python train.py --model="model that answers yes/no questions on an image's attributes" --dataset="pen-drawn characters of a made-up script with 800 signs" --train_examples=98750 --image_size=32 --crop_scale_min=1 --horizontal_flip=false --cutout=0.25 --questions_per_image=4 --encoder_arch="efficientnet" --encoder_norm="batchnorm" --encoder_activation="relu" --encoder_channel_attention="se" --encoder_padding_mode="reflect" --encoder_depths=[1, 1, 4, 1] --encoder_kernel_size=3 --encoder_stem="single" --encoder_expansion=4 --encoder_widths=[24, 32, 48, 80] --fusion="cross_attention" --fusion_encoder_width=256 --fusion_encoder_layers=6 --fusion_encoder_norm="layernorm" --fusion_encoder_norm_position="pre" --fusion_encoder_activation="quick_gelu" --fusion_encoder_mlp_ratio=4 --fusion_encoder_head_dim=48 --fusion_encoder_fused_qkv=true --fusion_encoder_bias="none" --fusion_encoder_qk_norm=false --fusion_encoder_parallel_block=false --fusion_encoder_inner_norm=false --fusion_encoder_drop_path=0.1 --fusion_encoder_positions="learned" --fusion_encoder_cross_attention_every=2 --init="kaiming_normal" --residual_init="none" --optimizer="soap" --beta2=0.99 --lr=0.00096 --beta1=0.9 --shampoo_beta=0.99 --eps=1e-08 --precondition_frequency=16 --max_precond_dim=1024 --one_sided=false --adamw_lr_other_params=0.0013 --grad_clip=1.0 --ema_decay=0.99 --steps=36800 --batch_size=128 --epochs=47.7 --lr_schedule="cosine" --final_lr_fraction=0 --warmup_steps=3680 --weight_decay=0.0 --adamw_weight_decay_other_params=0.05
Rows from block 3 of the fusion encoder of a small model that answers yes/no questions on an image's attributes, named by matrix and row number. Rows with one number belong to one neuron. Each number is 128 + 24 x the weight over its row's rms, rounded and kept within 0 to 255. All counts start at 0. Numbers have three digits each.
After each neuron's rows are labels from the 100 texts, of 14976, where the neuron reaches its highest value: "tokens" is the input token at the peak. Only what is clearly more common there than usual is listed. The data: pen-drawn characters of a made-up script with 800 signs.
# fc1: MLP up (fusion_encoder.blocks.3.mlp.fc1.weight, 1024x256), inputs 128-255
# fc2: MLP down (fusion_encoder.blocks.3.mlp.fc2.weight, 256x1024, transposed), outputs 128-255

fc1.536:114118130142126125128104140105093153168074132110109141103100121129114119121157164101118182125154113102133105154127145142146141112122109135120104168079072103117137114129128195158118144086124131128131160114161126186143097106157099112131121119094141152108123143126107128134145101130128141109124121141113158126162140088120148139100128087154155118071156095082069077152095094138100134170079
fc2.536:110150099103162076140122137139143072113137111169134117167138167127096114122112099131111142140103111134131148096135108108094123144097114126164130141144117117141124115117129169117126143132074145087062100096142128148120130134125119133136111160141162128140151087175107139141118147099090174123170157098161095170130119179099124130108125143097110126112111126135152172151094116127095170119121
tokens: "thick pen"; "three strokes"

fc1.512:119142160187098137147131131132152133099125130151084084098103136147136157137106112095098114093166124161110145113130187135126150098129110065106137155119123107131084092145136114109141136126151078155122118115099149119102097144156151148135113131117138155146143140114155115156163105121158138120134104115136122074077167065113106144116137146158190136148177135092170123096166138118139105182179
fc2.512:156134161090105131152145116107160138145136147124102113119114143124085147133143112148117137152108151100125118137158053115111141141128141160093071096146144145130113120123120121172105158118143106132088151186127144105147116161148113083146131163142109118110131138110168111101080170115098151122159095179139156155111143124098161136144097111125117118148152143075108142112110098130113134094083
tokens: "three strokes"

fc1.79:154106148117131129106157127133156153140098129145168156100130150160109123134132154143135134127150068103133131107092181156131127145124139117111152118175086094096132151155155148082105090117138133122145126101088144141100141103148108127138132132116174165162099151066152107121133120116167112074141123115137122154120147061116153118148172131126114153107110142154104137135140127123186144142147
fc2.79:118133129110118126138113132127149146165112144114117140135157116117081118159151085158101162078129123130158111121125129150147137112143150158129130111139128176122156193150111145130119127095115106090095144156129153106122109103105159116135131123158143079099120137128180088186134092123115121076122129155141139162091113141107164069150127155159139126120150130137136140163105113137105109134162
tokens: "thin pen"; "dark on light"

fc1.737:093138118117127100128137121144143135137098119153138129150161147124133101138143141145123132157125141134131149167106179137116098093124126112080101119119152121151092147143143123139156088138070110119132128135140097110095162109117112117135135086143082115122133139175090111149153106093142122116145094128138092102131169124104143157114184108153136084127102091120175121124131184116163137160092
fc2.737:128111157115146124136070105146191097093119102128115119153132099117125126154132126145130106127112136154103124163106115124125089098091122112111119147134109107142128104194106133108127123118150167108159112129116110107110138102160105154133096159133106168154100109108085110146113099095136115117113127123148147109096173110116133102139113146159145102131136164123107152091073131151132108149111
tokens: "one stroke"

fc1.230:163143165144103179125116118129110109130114131119089113128138093132126125154098154100171117115169117108059141107127122157153100095132162120130191139139144174102115107149110138098117108141113127140135125129165142143111110138120159131107093105162135146141130118170113112131134125094113152094113174137099125123148113092158138133055116092105162079129106134147144119117176195106135156129116
fc2.230:160134147131146114118111104142158160175104148098135154100131130094157123088118083128106120137141098126109108109109166084113110103131109103134086122174106112085132114120102134143135130139150094068140125107110113136134121128103198155128161148119145132121103122119145120118132101146170134179101117106145073082118123121114113082093113138107125134140132183115085169126125113088142088137138
tokens: "a curved stroke"

fc1.359:096136178137101161144102113140126164145121105128150136163102142143083117104096125189168095082079148141086123108114098124117087089105117119132143096169114143141167121123132148112128104111107118129090143135128135125094170140143100080091119172141141133180162146138122157093149181108156114173119105136111126188096115128067100138116103125098099122128156127173140115152110136137102093079124
fc2.359:113159118111136088099112110130103086136101133189138130114130098142166152096125122119142124153147134138125155121099136141135122151173095138156150109140140157081135165165094145098129158071101183135120116138163091104120158150111125063160134104122143086136119116159183126119105105128144112097123190135131106125148118125119170142109129121130119145097185146117158110098097107135164179119135
tokens: "thin pen"; "one stroke"

fc1.515:123162126143111106144112124116114142107135149142121066162137107147096140106146124097094143132143116133101146074184050153146148098083114151120084140143125129123098129085113128146144162131109152131125122117151122114164156121119110124145122137156138089130122072125140136101064152152088144121140166148115124148158131111104123104153130090105102100157109158133124163126136156153125095163116
fc2.515:151130102177219146138108129134120124129137083122144115123132107142155137170126113138133129116112128159134094099106105103150155144162090142128143129091143145132101132116137119137118129092145142150130149090097136167120159122130118121141130131132100107149150103125130153153130141129156129150109114136091131123090143180119093109120138091118082208154122103134113140080131166128091089121152
tokens: "four strokes"

fc1.566:140108105126150131113135108084120124095130096111159139133097101145144102115147139110143143141116143110139153146118177129122129109150136174106108167109118134096115178149146140156112103160122104111115097120141126129139133112135081171103130177134142116098144119166125140143152133156122125143133136083175160147142129135123147112119101093101116126153133166153146135160107127113206137138105
fc2.566:111181109136119134146105111120153151083151113141067127106149158099132173131126107127093085155099119132128147098134129130105106143172133150162111111136142159145150117074134140175142104136128111139124091130146131127109163164127149103096150135134136128145150095116120126117069134169114119139157131123108101109159171063121138154113166126115132112140150130124121155111143147116120126113165
tokens: "thin pen"; "two strokes"

fc1.559:099123099113159137161127123144177138125108108102106142154171168132119153097117101143124152170125121131110161104120186151136098144104132108119122113121124125094153117143163118163094170116159142176153140116148169109137118149115075110123144105183099126142136112122121146076157121141116138146114125090145149123107120157121094103097131108168105166063199132160129107103105138112130126120115
fc2.559:129110136152115057123138102113131153153099140129129146117109120100116103143158146110126153168146167131158070190164087111127121142155106137102116151119133114166160130165102112117116084118100127136143100153157087112127100138138117116132136160137090098124096111090121136131148113113098146136160113119081104167144112119128148155119104111126137125129119159100093109112154110143151116116136
tokens: "three strokes"; "two strokes"

fc1.245:094102144100093120127143140099134139138152119130131140104146097145141134133098108151101121141099112106132126099105114141119107110151116160121153108136178133119100077110082145101150111104133142107128121135189119138166089142138122119127155147124127130128118115089125102144122162150128110133146130089147149120148093128118161112108162190147158153152122125084132189080084111138071167166132
fc2.245:154150088140131136112117098162085130144188117107094137117106108122097137170157147093176108093157099143156139114142109135132117103117135117136137117076158131130109114151122121177123087195067156093089120135135107077132088163146151101125126145150102149124148125109150138138096071128094124097136104120112148133107144131100143127164143175099149124131099112109109119116116119119104074175150
tokens: "thick pen"

fc1.604:131111136117120087147106112153154143137170097127134141131145096149155163110142062092116133083123108140180126096096156131103148138064145124135155129159120098157150129137140156106141106124095099167123108118115106110090100110134136127147095141118111136101115076164106115144172138153122112124142120112114133120105115086131179118124129142143143153141133122131117148151158170114136105149139
fc2.604:149162147129171149092092115113081117136140144098083151076158184109143177132145146128116156151128115136127112107120143120155109094101118084113105142102171113152098105116086146140160117126126121155112148099153185135113171140165149132127104152122129120144098133109125108171104149100158134170136119092158126116159103134099156111147111157162163144121121158131151110113111138101092091081109
tokens: "four strokes"

fc1.717:156124142141166130136104123153107108127126110099091155104110122134141109137187078122084153081108154103097100134118135145100159092160137153129140097111105145155107114148108117172133126166137095127134071160152129079139134109116144112109091144158172105121129116188154144142080131127171181098128129157147133100143148136120135118099123107143124159165110146116113093125169142126137151139154
fc2.717:154121115141163161162115126109119132153104107087140059102130141136116140121082127080118120113148125139084138130184119162140120104123103103137161106139156093094122135109153143153132141128185104132125144120104096126152140138091107148053125139135115140094137124130114123119184124167139090141086096086108142142098114146094154144095115160150160091132158107128078133141123122123125075148132
tokens: "a curved stroke"

fc1.165:100137173104112130115142090131129149141131146078103115109087114126129137127138106112103148124089152104162069125149099129164168128107135139102132112173164138184090147129150085177133130087127125129143179078144098161131146110123118069105147158129129131127121139135113155113111123151077152107142127123122161160123115116143130195132146133159147144154117179148181135087108174087091134141119
fc2.165:136121147108099111112143123141075154138117094092096154158096123136135134136117144140138156124114150158200112158108156119170114140120147100184113111135116126125097150136166115136149123124133101140104130149181125151132161126165111138086133123107131102120128107111141095103120171126130119150116113132174084125148111155070127151137118139168179159175087150088139156127115111125161125122158
tokens: "dark on light"; "four strokes"

fc1.503:115136124200150130101104137123141153191112122138116128145133158132169120136123106140137123071098136185145132143104132142086153158112114123102061184110117137117107107171075112145126128102127123141144144166152117131122136114107099120150110081120160124118120137107133117127116181129150103125108135158110086128093139183124173125141120123114108134138092167109132134122170105138133135172065
fc2.503:136115108128116142138133132126116131130135161081152115162108149170125130087160131102171171118062099107138144139171154130112141106133107163106181172106135127109147060149102092116136128150128160137107116130099097132142127132155097126138142123128115097138136142116136137120123115110132136123145124098161120119117168134127113113095156138118127143091108140127150120159096177089126135136092
tokens: "a curved stroke"

fc1.122:089090153102152129116105119135103151130130080150124097138105080120096141100165130120125108131161134114134114101120172155125141135130106168071093118111176108104133118113140148132094125117121098146160141113133149162138143118123145140118132144113083116118129138131144134091178081150100162112132114140151135090148131186136125114143124136148154090151120089115134139115127144147100102137112
fc2.122:132121124143125128164123096127164134148138200134138121134089124094127129134126081099124147118116099134181140137099150146134131129107153137165142119178095147156121097143088138131137099091125115149149119155176140119175105104092122101125107092132133136118188069147116117136153130095124125122126102151108091150131159128151070120117127108098180142164170128084155123125128096098119119128130
tokens: "four strokes"; "two strokes"

fc1.681:144162109141145112169094096131148139118129121089153090141096139124127114123172158126152138125096091128094146141121095119139147145129141102124095097156126148179144137120141186083151119146114169144095143178081139124100093138146102131107148122137128140155143163154121136132130121136078180118113163127101113132127099147118130133101148141072128121119144139128080097133117135163121116160112
fc2.681:136173099124163134137122156135096127133161110123152167150128133130139111110118138149149116123145141135144121084143116119132144123124091139148096152135112128148153132135153144118146101142150128134131124157178141158123150130126116158145082175136109151143109136134119124093137078163085138086162169145123170125091100059116125133132120106148098128135125190157140163085162098115118151128149
tokens: "four strokes"; "only straight strokes"

fc1.765:136120146139103096116127161126128134171151136162097124109129171159165142106074137104100164133157111088099141130092147136157162117127122148144132142173118104054161113101150098176170100160125137125094133104150190110075159102134112156130128118139159118102143133163162136108108147128069160135153108134142140111114171135146164161090101144089138147144142130133120126111160134120162145163152
fc2.765:138155135117160140106122127142159178169127087106110114163137121143161129135121146137107137096160156111139169127134123148105144083160136172149114138104127199129157121143105173160142151146150109145112125156088088155114112152131105120080154105131139114104112120147130111125122118121133144168155101117082117107141162150153120117176135107112154114116106104104105147156124128127149152125126
tokens: "thin pen"

fc1.297:131134154148110129129119155097125130182113102104094086115122120113121119111126178108124124145113103129102135121140142142122099119137145115090128163126161115121096151122109110159158161126066123093155112110081133136151058159174133141124143119120132118112115140131111139140129126084131132188089083087118150141100140148124156168126123124086143127178120154116098134152077089117137109135140
fc2.297:134119103105128140140153138152128094097142123129108111151125128153143068112106145134145115159102105139113119130111124093092162104162122093141112162115152147168193081144106120160125147153139163092097170138064152128119105080117114149138113095128116151134131140145155126103133115124110111092150098126133101132139154095126112138106109114177124123088134147105113171107125105103108143134121
tokens: "thick pen"

fc1.206:121130104107134121131140153126140112108188109120126149091142132150174130147123097141142147112126126116102126096122161105130118099103148130139112139074125159161163102091106143115133105117169165091125138098126142138120121142123134096149094173147150143172150141175157160123115169069154145102152109181152113080159138168164162094116126147112142153131100127087080122116152096172128109136116
fc2.206:128129144161090076121124160084117125163131107143156133108142121101131109088154114085135141137104115121144144120122190147147103129189131131094189130123116125169094104142143080131125156175115145113064132181109139109147128113150102102119143127149142137158107163154118151126171145121127151115127152130136135110063115090131126094129116138163162135140141128106118101066122156123141143110117
tokens: "two strokes"

fc1.451:100143090131132123143110103094120126093153128123107146132097108126157163122161126141098125174097141105081113110126158101121138170134142111093128117112155150132117113140126108103185125145098096167179068141143138142136123120131103138148079144118127119137066123122106116128147166109149170133127147078122149112142111090124165131094135116142131120119109123138141156124171113154103138134175
fc2.451:117132093132133110122140117109134160131166059147122138090111142162143135150115179156158108108154125098096124103146155155099149106160099126136116131116125116118092173111179179142114140136089153105124108135138104091127130128098082146126134094134142148154139135123132134168149090106128116082112139098172105190149133145132122127115103122112108123160146141121136146119150158129127145155129
tokens: "four strokes"; "a curved stroke"

fc1.184:082140150189145142138168106132108153110075172145093118136132112128129112105129124087108099150150126115170120122114114118132168086149128136150144115152130103155132121096124062149120110126102109093117152127150121143151093097117149129116100138146119098149121104138135101175105105099120122136099140160157105093151132166102110114133149080143141140150133171098145092155121102114159201109109
fc2.184:101137115114131144126111050099106147131093179073139156149144103120100165135126120098120148150107136152138138110104139121120115134157138151130131118140117161154128125121205143136147155140142115097102146147123132123119115102157153170093095134133144131128132131117112171119132160107103143134119158082124127153148092164130136129110135198178139116107107095110146134126101167148104114105111
tokens: "dark on light"

fc1.233:131134153129122111104158119102119139110146100132146174083179151110116131095129103135098132129138159108141106133125107101136092165151117141099186117109086181136118138098135126173143146133109075107101127165110132140128136129137155117162107152148185131146180119132112118096106160111136114163157154156157132081146104138113137089165124153124136147105127097092095138150141124138151097130086
fc2.233:098139156132129075133122131136103122117129140119142137128133083125155091130150143144157091109096127134126067162136102133141159136126147142141127089108153122114128101170085153139104140134138169134125108086178164130142108080090103088062158111160127083116085106125129124090146116130141121062102141136124128124110134053123117141146106146126164131116142113149087100133128123137145135100119
tokens: "a curved stroke"; "two strokes"

fc1.452:151125123112128124162156128136110121095124145147129183186113056149153162115139137129086098138146105113148129085108141107134161140113121153142117113153147104175131127128164117160144147140135149146118130129164134152156137120105134121137151099099167149106153144096106168151155143081124107129126092123137117125160163108120153106101153137111138163134085133080125137131138083136141115134118
fc2.452:135135135169142119088110088104143136098073100099134115132115147134159130142086115140160114130102129164111165138183120144138152143115097128144155118142140122120151153118142122102116163099121108178182153120135123126139118134143172104157150110110114113125089144118124091118146083141131120089165110132145159124128135088128147132148155141108146150152135169135139132154125103130082128100088
tokens: "three strokes"; "four strokes"

fc1.405:138132121119131104115169100153102155134095119144168077126122109130163115102147124090158156169103160117133090097103160142135118064185140128135114141126081140128139144131118152120097102161123135133127114151105135145170083114117160175108122125142145141119111116116146120120144100135139097132118136137087175095154108165121164113157127200136123080159093142148136088123133187106134137124147
fc2.405:132150107135140168131079140093129113134106108102150131139145110100124168124093136095087094086138115159089134080116109145076117117085117099142113094128094119108104147126084124113149100140082117109104117115098144125093105110112126152134122107123117108101131089078126134143135162119150121136091112075095118117118121074113118136082069125076129115103131137085108144077146131107145075163111
tokens: "thin pen"; "dark on light"

fc1.492:112146131121106164077159115147142150127115192131138111101098144152116155150175151081162187102132130136109124110150101175150132131170169113181097109152148151097167134081118133099135124137158128136121132175110126108163133102129126114148116148111136140081156124145117122093126108114130147135096171139114088116111130136101136180106110128101120144094116122158160149118110125076115124116127
fc2.492:135104067162146114108129123070151135147161111117113171084162120135114112133152085139119142130100163137120156100148123128123130091126135165058106172132148124092116108129121077141114170136146066151150094163122109137100136145114101138129103130092149103135122109149178156106116121097123122119110129116115140140123111113120130110205144140102115142162116126128119091141145177147104125120114
tokens: "two strokes"; "four strokes"

fc1.80:157119108110138087108133161128157137118123154115119124120129126144099109111157123146124139125152204094130125179150126089134121098116188131135111123105166132121123109132130123117085102152093122148107156132131121140129157165101112152132139131119135130138159150162106158097117134095177153129150172126139134109127130168146097173139122109132139103120123139102123164110129094124139159109114
fc2.80:108128112086126188115120146100173142154126125112158134132163158185125175108174115094085125130104145155119134141129132136142148122154109159115156120138155165149121128069154144122131133090154133149092194147143151140126110110141117166128135146151132131113131148095152105140098144125128104120149092157163149132097117094101181091148154092137108118109114135114181120142111133136121137108110
tokens: "dark on light"; "two strokes"

fc1.481:140105163098157105160143116105113156165140156116083094116144134142087115151134150109144138166145117124124099130152112153096140110149105086116143115147114114162111131127104079090086108148193157121185138133094120151107107123091108118162132113139121117113102138142109137126165126037144133122105115125124102146128132130115134124087112144116145135097158116124116125118187155181145116104126
fc2.481:096144083123105098113078148148099098143148147147174105172136075123179153151110133120108082134107100131146161136131152110138155149145135138114089156165168090066124102150123121100124134141083155188132151183098103129148133121173146087092136142139111137133126139120135125119145108122096138160113091120130155135143119123136157092135125124117112131103109144118122115108084174094120128160140
tokens: "only straight strokes"; "two strokes"

fc1.110:149122085093175132118140160149147112098143198125144138127096133153096119136151052097154129147159143144158111120106102163162139111104091104079116109107124122105135124114143123119114142161090125109105158156142136160106111083107163126126156152148110120152122165122124140142122126125134132157138120083123123125141109144125146161105142167108098178142140108117102146126099179138101136135136
fc2.110:108125130101144182160105086129096102161149121177135145117127146117122127160165131153112151109122157118095166137099099132087122137166106109106130202153128117091157141114142142136089132126101119120122127128065144134128128152104097131132152153145103087076165161121100126134145145164152125153083104130101158128109152116149130122127100131125090133117131108093139157117117102155151146102125
tokens: "thick pen"

fc1.614:106125132168138102128130163136110173105077131125164128110095101121127108137101121165113135139154146142143108126178128140104141148170095149100134136068144104113108103054122119117150136169130156177111106128153151102136146154115125137162124133162135116093096156137152136149150128124129094102133125133173158131147122126171130142108110135174079150175126081126135155159094125099126114111125
fc2.614:139157116142128132147139115116120156111155094149152118106130079129102090118130149106153095118116101140125079139129126127107095160122150149119104130108121151151100105150099110158119120125133107104135104146141138124078138116152154219108124103156110142127105112126137152105129120176178112150165144130099113120102096109167138124126101128121120084113138108095122138156141099141118080117129
tokens: "thin pen"

fc1.467:144105133107193102165087074150144136139061144120149126147154095125122138102103103117123138190136095157152127142144161147089138146109112128111118130099123082143108140137140114132120182114133111138158146139130113074126129113133161103085115127130103153139139139144123159137089096159082116161061116127089121112135104157130156135132106132110143136137101165132103124134125129099114160119123
fc2.467:122155120159115082096103126114153145122093110117086148121113129117136159111140140120173146122151166126134123115103133133114074145122134165133137147109128155140141120152107104157099069084157112101115121137117145123140151152137118138104129149096192126156117120152124114088157106142131089216176100088191154101124158124166171107104143119118135084113147123148109130145146111149129134134121
tokens: "dark on light"

fc1.196:134149117118114108122111168129106168112123114128134179123119086112102109085134121146140124112127080118103135108101109189176126128139142118138134119161116105078124149154093132153155167180123162127096123095138113131133124112120092135136144106142157107173130110112141162100110122152119143110121131100119130147119130159101122118100148177129163116132156129111147113145119138116082131133091
fc2.196:118100150142149127085121131165142139120152099156102132134115159142121126092129114149158104146155161112149185107100178088112086117155133107133128126113144140121140123105080116173156159128107139155137142111126093128129147121151110106145130146156117139144131119137140132157159143118150102129152092112090108106139157166132148116100102094134121131110097126097130173145141094154095108154124
tokens: "three strokes"

fc1.671:099139125118090081137171130136109111148127104127148134142124157124110146143149099099158112120144176150114112140107089099103135141120132156150143098166107092080115182135092157151114168111155104121110148100130172105158092090131141162082140105152143140172141111089138130082145112133143108137183089075109132131117109112151159108116137156125146137109128166085117103127152096133163134135124
fc2.671:135124099128109129126122149104156107096133079155123099151148086098164126132157129116083143118127182119142143128108115110112134071133102148088132126099117141146133138152133123109122125121117105098134099143113126119119150136108115094085087115143112112168117121116140089155148142113128154169081140097146142117152141146135122125150148117104154117149149103116135129125092136137126135155190
tokens: "two strokes"; "three strokes"; "only straight strokes"

fc1.609:099111130106134132117147150128116098078122156141163078144150123168132164145144147139116112092118111119098146094134138132137110143091124123151064154145127111096165115147117094155107161115120129163149152136128145150104162101116149114091154131131098132131138146138181143117152117104050125108141124150140101168132112152180078140129156119173108111137144167073095168152117139130145155090155
fc2.609:127086105127111143120131135161106144166104115097151140143160109164158137101126137144093132146132114131110145133087090090128138135096113145139154136111120082108110107090122113138168131104106082084145130123153126118115136136129147182137141085098112114121101106132102142132121094103121178103129144117099137100143118121164064144124121129153094125128120097156134104140135138105142097094133
tokens: "three strokes"; "four strokes"

fc1.249:125110108126127125117126151137121108088130099096131123077137118102105163097142103123140089067156131120171186142122156131146167128129137167120176163146083130120076133095091122147091170119105108159146142112116093117124126078163155105134130109125145105150146134140096149163106143144085178161132132154131129120154173148106132188116113125123148164155122159140132106106162104113158160164108
fc2.249:115106134171129184156154124155126175156170129122088143085103106096151127150119111105141208164106113116159104138134115122145121143163166140112137145114125107135114131120126117134095178113096116139109114137075162122118146097152134084152142149151095114156133104111127134168112175107101092118169136123171083133172094152122108120153150157123147113142154106138098134141109158115127137137120
tokens: "four strokes"

fc1.414:131104107137138109113112073155111146163156163142169097104121124132144121105159115112138140130149149125150142141142133142130115158141122116094144160114182123145100096071133096128114109153150156122134111137107136121122084136135118157133144141133123131135101152161153131118102167151142139139128119186121130146128116164179115133119078153139106131094155093086138134079153122177111138117124
fc2.414:132147134120148168116195115113140122085123139127164146117090132129128120123148141133079114137106119126118090114111122096146145155111122118159101178131105154086175099126125140129118114138137126130086168138118097144124126089132086174130119141125120115107169124096115109159111108116080121100126152128165159164134062146131107138114152124072073127142128120141158154098116116141113158109132
tokens: "two strokes"

fc1.362:123149154066110113202184171118139151180147118111097122142128115097086120109118157140142149098162113092126145088137089149152094122114148131145139120130120168155126123162119132155120131105108140145136114142175137169105116188169097176116134118100140104169117120096172113126130166140127123162157137145125125125099185107127104155124107139114129157105121109166155144142112119110160121172130
fc2.362:134113139144120141108111128143143126115093086104154150131119176108109095115120170122156111117102150120166122173137129117157087146143138149112152121151124136147113139080148150148129139141152106144176156149127087068128148127095064113131155107151080111098117144101120154136146137093155158132111098125122099087125055135116109147135109115153106126136133143136112121122119143115142129116097
tokens: "three strokes"; "two strokes"

fc1.531:114135112158129151072143159117157134071152113109114132087150051110093131087138154126107096155126128115158116127206102150113100123175161142148130101164137155123118095125151111138107120166147104136119105141147119113108119115152143143086104177166092161145144085099161147153113130105158152117132115109136079100143111097120127105150141118131140096160120112140114149131124098104109115113147
fc2.531:112108117121154100114144138121169163104145155129157133121142132202174116129191106132093096205125154112126158163125180107118157144130126145084166145161118132139120105112099140129068084120151144161139121113145139148144132107139105130132111116156135110092123141078127117110088100133159160143123095110115125165115104148094122083113132114135102124146115129119158128108103108137135116133162
tokens: "dark on light"; "a curved stroke"

fc1.274:097159153145154164136066139143128112116116132126110102144187163134121145143116111117134148141145138093131126137093064122109108107151163134138125122131144138086131176109123123152115112123104128112130114155095128157068141162157151121134169153102130088132161154129153133132153108116099088104141148171108143126131166115127167132103098164092141157125116088123196113142140166148116144162123
fc2.274:113129147132062083151150133165084090132087162096151140105114143127095121141119112143150089116106117107091114116104125121113125143171166139144098096122107095183115115146115098173130142168154121124145101108137125123114111129087145155124133151117088124125137128129117110158121160106114099141108150132164095143135128119115088142082112112135114102157128162124092112100147106126127144122097
tokens: "three strokes"

fc1.653:096163112126146165123122119162133105184134087140123104137165101089128161160068120119126116190139152078128134138134115141171150130133138145137128121150100176134129141113112118085102160055142112123120142158154208127115145111122148134118143157171110111153148151093095086136144130145144119135092161133088168149136132086066127136133133120166113157131107102174101163095151123127122124080105
fc2.653:134139124142155140132112162127122110154155154128109073133110100151148133121123168122163115091122074118081134131150116133150125106128085153120116154131127127141113109131154111149135164135107151132151101143132126115161094063109081106091134097090121130152149101099102136111145114101119112137149118148145103129136133112121100100103141114126109133129157159125134133096163141148129101131164
tokens: "thin pen"; "four strokes"

fc1.389:131116110114125121186122146141122148109152079101118123147148109109122150107124092108121142131146134165096146092152122110074083095110131129097154148139153143140128174144107170168144126111131112131158168119176161159102118132144158135095141151167108069107151105128084135128126121131138131148116108123134122098116078133120129118134141086145157157132118128122138143147171160124139142148172
fc2.389:157124137153133096106095130144139112127121107115113125113131092086113090126134148118120118134108126106117143153112150106119156128097127122090111113108155115115165118091137143134143177120159169107107115158104173098160148159172124132115141125129140138099097092141115145142132112134142186099117113165126115106156133138127143096154081113137116107144132189127113157112133118115128110158096
tokens: "three strokes"; "one stroke"

fc1.306:121097137113128109084125156130114067106099106093103121153135144144124091155125146138115063155131188133140126089148131142079120118156119148116082129162133168137115105083112111128117105104133085086101143118187181121136130109097114136121144110140118154146146138145142142119158109110110104135155098158165115150116127103132171126151181127154112152129116128092100128106113141145117117149115
fc2.306:135100128098137149149132098142141150145108136132111129161106135112162171128072116145139134112114119116111117106118117150165137135153149107166145157146102132108072167174099101116153150120165122110126138126107109076119106126100118147117170126133133090143145148087087114197122101149112128128118103114102114141128153118092133118195083135129104093085102129149116096126120115126118105114114
tokens: "four strokes"

fc1.264:154166111114165111072158128116092112167077136140179150137133149087113091100140107138148135153119119100109107158093150101131112096092171137107153120120155132131131110130111150142169150136122126138133131107117164148134106178142119136093090134144134145152181082109134112104145122127125118082144141080160108116183106122152144141131123138139112116157141151161106124152146114129125125141144
fc2.264:123097084116109070121103157123097146124111122128123122099162128109116131142119132144131159115142151131108086091100133142116143138116132120141102103118093172141152203134165119084081104147134174075156129162136142153127152146162136143175145113140148141125113131107111164155131132125144062139108151103080123139112098146164130154118127112122100129158140119132097111124117168126148132138171
tokens: "thin pen"

fc1.106:114140122155078095152146110155150128133142131070135094121117137137075148148139123141119144129151153137161091139095141112114153111135173132135135167146124117095117115143126164128097173139107138169165108134136128105182137094091162122143128143116134105145178120091125121107111190129149117128110141122099140139092111141106124166129130118102116161131137094139118128129103111133111132130155
fc2.106:064130114129179129185101136105098127131120115158123143106137125083134137142158143132150157145098121141129114176128104143113152107133138164099129124139106093138108116124142105129148122076119130137126098154143122140107121135127150093125136158109092135141145150176116121108096138127135147120138153150170150132113090151138148112133109134110111127109107127173098148164144117147090103143157
tokens: "four strokes"

fc1.588:113097091145133123114123077128118158134162120152113130146120133148086151120099125145121156113133104138159124118140164134165140214130110161140127124128138172150104130104147104135163162168124136155092117134140130145119152069141162148099098124112173116122080198138159118097127102104106134150100136098142136114121120171151157113148152159138146094131104114112185147100103122134172131133159
fc2.588:104123137117141183160135138156130128151156087147123132111144152183139131083176124147143090115133083115110119161137095145064085123144149126138112138114090142088157114102136129127107137154148141158142182168156133108183152088132129121139125164125103158131137102091159130123115114122109109132105142116160146067124125126076110113133109158120099141098115144137110124188174130097093117159127
tokens: "only straight strokes"